From a checkpoint of a small masked spectrogram model: decoder layers 2, 7600 steps.
Rows from block 11 of the encoder of a small masked spectrogram model, named by matrix and row number. Rows with one number belong to one neuron. Each number is 50 + 12 x the weight over its row's rms, rounded and kept within 0 to 99. All counts start at 0.
Before each neuron's rows are labels from the 100 clips, of 14848, where the neuron reaches its highest value: "top examples" is what is common among them. Only what is clearly more common there than usual is listed. The data: synthetic speech, music and everyday sounds put through simulated rooms and audio effects.
# fc1: MLP up (encoder.blocks.11.mlp.fc1.weight, 640x160), inputs 54-107
# fc2: MLP down (encoder.blocks.11.mlp.fc2.weight, 160x640, transposed), outputs 54-107

top examples: everyday sound
fc1.53:44 37 56 53 70 31 51 64 61 40 64 55 52 38 41 38 46 54 29 41 70 60 59 31 36 71 55 51 64 55 47 53 42 57 55 63 57 39 46 55 68 76 62 32 46 59 43 37 76 61 45 42 45 78
fc2.53:39 38 70 31 39 36 58 65 52 61 49 33 53 47 36 55 57 61 59 55 59 67 45 23 31 30 48 70 35 66 56 28 43 61 58 47 41 50 65 59 55 51 57 37 49 56 49 60 68 54 49 58 66 60

top examples: dropouts
fc1.288:47 75 42 59 32 43 51 57 54 62 52 62 54 44 58 56 63 35 48 61 74 39 57 51 61 64 42 35 54 52 39 61 53 78 68 35 51 57 56 50 55 31 51 56 74 40 57 64 53 52 30 39 48 54
fc2.288:61 55 66 43 50 52 50 49 51 46 66 29 42 59 48 23 68 41 19 42 38 52 63 67 55 74 63 37 53 46 44 63 51 74 50 63 53 37 52 54 49 29 28 74 62 65 52 50 78 40 50 35 44 27

top examples: dropouts; dry
fc1.565:51 54 48 42 62 55 36 63 63 48 42 45 55 57 60 63 44 47 59 51 44 44 51 64 78 46 43 56 46 69 38 48 60 54 48 36 60 40 54 54 44 46 60 65 48 54 46 33 65 28 29 57 56 49
fc2.565:42 41 46 56 34 24 50 39 59 59 63 53 41 58 53 59 54 62 59 57 36 57 73 40 27 42 71 64 59 37 54 71 26 42 35 76 47 40 46 46 42 42 33 27 36 40 71 63 59 71 57 57 44 49

top examples: reversed
fc1.600:49 52 66 56 50 53 46 59 41 62 54 58 43 51 51 51 52 65 63 53 50 41 50 78 50 62 56 67 32 62 47 32 59 46 39 29 56 52 63 56 54 53 42 47 57 62 37 46 51 25 64 40 50 55
fc2.600:45 56 34 54 49 45 58 66 49 29 72 48 35 41 52 53 27 46 50 63 34 64 54 40 48 37 74 25 57 36 65 58 45 45 55 55 48 68 59 44 36 62 48 56 39 40 48 58 37 59 50 59 63 28

top examples: drums; wah
fc1.267:38 42 25 41 30 54 59 68 52 46 40 58 53 46 50 61 53 52 75 51 34 59 44 56 45 59 70 82 51 45 21 68 41 53 31 49 20 26 50 43 44 55 43 50 53 52 56 69 68 37 62 55 48 47
fc2.267:58 43 64 52 52 26 40 47 60 45 54 45 39 55 46 63 40 52 37 51 51 51 46 23 39 25 46 53 40 53 76 37 48 35 55 52 62 59 53 47 63 52 57 44 54 58 67 45 21 46 46 54 42 41

top examples: dropouts; wah
fc1.457:32 61 42 55 48 41 51 47 34 57 36 48 37 54 53 53 38 54 51 49 43 40 40 55 54 53 43 47 47 54 68 60 65 65 33 58 60 61 66 31 52 57 43 68 48 54 38 45 44 55 43 51 53 23
fc2.457:50 50 67 41 59 56 60 50 53 52 52 65 61 29 53 61 59 37 52 41 48 55 73 50 36 50 59 51 63 35 46 49 40 45 49 21 69 62 46 47 61 43 63 46 75 49 37 59 78 44 36 51 77 40

top examples: drums
fc1.35:51 59 53 48 22 42 35 34 69 55 48 38 46 43 64 58 47 22 28 42 55 53 39 48 41 42 30 62 45 40 61 65 60 52 61 56 60 76 54 66 63 45 46 46 61 49 55 47 65 48 44 55 36 35
fc2.35:54 58 60 50 32 74 51 55 70 66 42 42 46 67 35 39 34 42 57 51 54 41 63 36 61 39 68 42 34 44 39 59 31 54 60 57 56 58 21 38 41 53 25 67 56 64 50 54 45 36 52 43 37 53

top examples: dropouts; number of effects: 3 or more; telephone band
fc1.210:47 60 50 47 45 59 24 41 40 56 26 44 60 31 41 44 41 48 35 34 46 48 43 27 35 61 23 43 52 38 33 46 73 51 63 56 49 60 49 33 40 56 67 46 54 44 40 60 43 42 54 47 41 40
fc2.210:56 37 46 58 58 52 46 48 64 37 34 56 43 34 40 46 29 40 50 39 32 45 54 49 56 50 66 37 60 35 53 46 35 35 40 49 45 33 32 53 48 67 44 37 59 45 61 53 52 42 65 62 49 62

top examples: dropouts
fc1.379:62 58 45 41 14 50 59 36 74 47 44 71 39 39 60 43 40 51 61 54 35 36 44 34 42 45 62 46 30 38 49 50 51 59 84 81 41 48 47 55 47 45 49 41 51 56 52 41 50 43 32 51 37 70
fc2.379:57 34 58 49 66 37 73 54 39 44 56 67 43 53 57 62 62 57 49 67 69 80 47 60 56 34 42 59 62 41 51 29 62 63 49 54 48 63 76 37 67 48 53 68 74 30 56 54 37 37 45 44 65 37

top examples: everyday sound
fc1.463:69 48 60 56 46 53 44 37 37 46 65 47 70 32 63 22 63 38 56 63 68 44 72 32 48 34 78 56 57 51 46 63 44 24 74 48 37 66 47 52 58 42 38 41 52 48 51 58 41 32 42 41 58 71
fc2.463:57 45 53 35 59 54 51 57 52 67 39 40 30 66 47 53 49 44 59 19 33 37 44 60 60 59 48 46 48 37 64 56 53 42 52 52 73 48 40 49 46 63 59 59 51 32 47 52 32 57 57 43 35 55

top examples: dropouts; band; number of effects: 3 or more
fc1.32:50 55 40 40 47 60 30 37 38 42 66 59 51 50 49 65 55 42 64 54 42 13 52 24 65 59 48 41 42 40 42 65 45 53 72 45 45 44 33 77 45 23 46 46 43 35 61 52 49 47 54 42 51 53
fc2.32:66 42 73 49 49 61 68 45 30 54 62 44 58 27 43 39 43 61 54 52 32 60 42 73 55 60 61 43 33 56 54 39 63 25 43 63 43 64 68 46 48 63 60 54 50 56 36 48 28 34 30 52 48 38

top examples: drums; dry
fc1.482:63 59 31 63 58 29 29 39 37 44 79 68 55 44 71 36 73 57 46 44 63 33 43 60 65 64 44 41 84 32 53 65 40 33 49 48 38 47 50 51 60 53 30 57 43 53 71 39 45 52 63 50 65 53
fc2.482:55 43 42 60 43 56 55 55 64 31 52 61 29 54 40 56 23 41 62 59 60 49 53 47 41 41 46 44 49 51 57 35 60 60 58 55 66 57 73 60 45 57 54 55 52 52 53 67 39 77 35 66 41 31

top examples: speech; number of effects: 0; dry
fc1.633:74 24 54 62 55 56 68 53 61 45 39 45 41 34 43 73 59 71 51 61 41 57 57 36 64 56 52 53 56 43 45 57 55 45 57 40 54 22 41 50 55 47 51 62 50 36 47 56 44 34 60 26 52 48
fc2.633:54 44 72 52 52 57 59 46 49 51 42 57 50 61 63 38 60 61 49 45 58 37 47 45 66 60 35 51 62 39 56 61 77 64 51 51 68 47 47 37 41 51 35 52 37 57 56 42 59 64 59 26 65 73

top examples: everyday sound
fc1.222:27 47 61 68 47 43 29 60 46 72 68 71 57 77 34 74 42 67 48 55 39 35 62 44 47 37 64 43 31 48 42 67 41 62 46 59 61 55 40 58 55 64 46 61 40 58 55 51 47 36 58 65 36 21
fc2.222:42 46 52 26 48 35 58 33 45 52 47 45 62 49 55 42 28 54 58 45 43 81 35 61 56 35 51 40 50 54 54 37 42 38 39 42 41 49 63 66 43 52 70 44 51 29 42 37 62 17 66 36 63 63

top examples: speech
fc1.568:46 60 66 35 58 50 40 55 62 51 65 36 48 57 47 24 51 48 25 38 29 64 59 53 53 60 42 68 52 59 65 54 75 50 53 63 44 69 69 73 52 72 50 36 71 69 61 48 63 30 42 27 48 61
fc2.568:42 69 78 54 48 42 57 40 23 59 63 38 50 52 53 39 52 68 48 38 43 58 59 39 42 50 49 65 56 39 47 57 50 44 50 49 52 50 22 54 53 72 62 64 64 45 57 47 32 45 49 37 48 52

top examples: dropouts
fc1.294:57 50 40 58 22 39 57 49 44 65 48 67 50 45 61 53 51 43 45 73 75 53 54 42 58 34 44 57 55 36 44 40 54 63 63 38 58 43 42 46 60 36 55 62 77 29 67 67 56 52 43 38 57 47
fc2.294:54 59 75 47 37 62 52 66 38 57 60 14 36 39 41 33 49 41 65 56 37 40 45 63 47 68 61 44 35 29 37 70 51 43 38 63 56 51 37 55 16 41 48 49 72 47 52 36 48 50 58 40 39 42

top examples: speech; wah
fc1.532:32 32 45 41 49 58 41 32 57 67 37 70 59 53 70 41 51 58 56 38 46 19 65 37 42 43 44 64 63 49 62 42 56 46 66 69 49 60 25 71 52 35 47 34 54 54 54 21 55 64 28 34 48 47
fc2.532:51 59 53 55 58 40 52 55 64 35 53 32 40 51 45 46 64 69 42 58 65 74 34 68 54 69 50 35 56 48 36 53 49 35 39 44 52 36 60 48 41 73 39 80 49 38 37 60 37 63 53 60 47 56

top examples: drums; number of effects: 0; dry
fc1.607:43 67 49 43 50 55 56 63 70 64 50 35 41 55 54 59 59 33 39 60 45 68 45 44 63 62 41 11 66 45 47 47 67 61 47 24 61 66 56 40 65 24 72 45 21 49 64 27 55 29 47 53 44 37
fc2.607:35 59 49 34 44 48 53 40 43 44 32 60 62 53 71 48 46 56 48 49 33 59 42 59 36 54 52 52 65 24 37 53 66 40 55 46 45 61 45 39 42 52 60 69 49 26 51 56 45 68 50 54 43 58

top examples: reversed; band; dry
fc1.388:52 44 54 46 36 48 79 59 74 50 53 47 35 64 64 44 60 37 57 49 75 62 60 38 61 59 46 61 74 47 50 31 70 39 40 71 57 25 51 45 69 63 36 55 44 51 47 29 66 36 48 42 53 42
fc2.388:47 64 24 65 49 40 11 62 62 47 48 51 54 43 47 47 35 46 43 59 47 45 73 54 43 46 66 39 23 40 49 58 51 52 59 28 67 53 53 45 45 40 68 67 64 63 40 41 07 58 54 80 51 43

top examples: drums; far; long reverberation
fc1.194:41 57 36 61 50 52 48 44 54 73 63 43 62 41 36 47 48 41 54 54 58 22 63 28 59 57 56 48 31 41 57 46 37 56 41 37 43 66 59 63 47 55 34 53 33 39 58 57 47 59 49 73 35 44
fc2.194:66 56 75 45 43 71 44 37 58 39 58 52 50 50 55 53 50 50 40 58 52 65 39 62 58 63 31 55 60 53 68 27 79 33 28 81 32 49 47 67 39 47 34 56 46 48 38 44 57 35 44 46 60 52

top examples: everyday sound; dry
fc1.224:19 62 57 60 35 61 46 63 41 31 55 47 63 51 45 63 58 23 78 69 55 31 46 55 24 52 40 54 46 55 31 60 43 58 41 45 51 64 43 36 41 51 38 44 31 60 72 14 36 56 41 48 52 33
fc2.224:66 57 41 52 54 47 27 35 64 45 48 47 46 42 25 54 73 30 34 34 25 38 54 33 47 50 59 40 35 55 34 62 50 36 53 52 50 24 52 56 40 43 56 65 52 62 49 37 51 61 54 60 58 50

top examples: drums; dry
fc1.238:39 48 32 35 42 57 57 40 39 56 58 65 37 61 60 53 70 45 40 68 64 50 54 46 72 46 62 49 47 46 35 57 45 59 78 49 47 40 49 45 63 56 48 60 46 44 50 62 46 43 53 50 55 49
fc2.238:50 68 49 44 37 53 47 58 49 37 40 65 66 49 43 71 44 58 61 35 43 60 44 37 43 26 38 59 45 52 26 38 50 37 44 51 47 61 58 43 52 46 52 56 54 52 51 51 67 30 54 66 46 63

top examples: drums; reversed; dry
fc1.269:52 66 15 71 57 43 60 46 59 46 63 42 18 53 77 74 45 46 53 34 38 55 33 41 45 56 52 50 57 51 51 34 64 46 45 27 59 36 37 48 60 63 34 42 51 38 53 49 42 37 52 47 68 45
fc2.269:60 60 46 56 44 88 60 51 57 73 54 61 42 36 67 55 52 47 55 36 43 29 43 44 46 62 42 53 54 57 31 53 40 48 51 44 31 39 76 36 48 59 35 48 43 46 35 42 65 70 41 57 56 56

top examples: speech
fc1.376:31 75 43 45 44 58 33 61 61 56 45 44 56 36 51 55 59 46 46 27 32 29 50 40 47 51 44 30 53 55 54 62 61 53 49 49 38 22 52 35 33 53 64 57 57 42 66 55 44 43 36 54 29 53
fc2.376:23 43 48 49 52 72 44 52 62 38 53 38 54 38 38 58 50 41 51 62 67 62 52 56 63 57 54 37 44 46 37 38 34 56 43 56 46 58 58 41 46 43 58 58 39 31 53 54 65 45 63 41 66 62

top examples: distortion; dry
fc1.2:55 22 35 49 60 72 39 55 46 41 51 65 45 51 38 57 48 42 85 43 85 47 44 43 61 35 45 44 70 55 63 40 30 39 39 42 50 55 51 52 52 38 35 43 48 65 59 24 28 56 55 29 65 59
fc2.2:62 64 76 52 49 50 61 50 49 30 54 40 45 66 58 48 39 53 21 48 28 49 31 30 48 59 60 39 58 32 45 71 56 41 47 32 43 53 52 50 59 46 80 38 48 47 47 45 43 31 57 65 21 58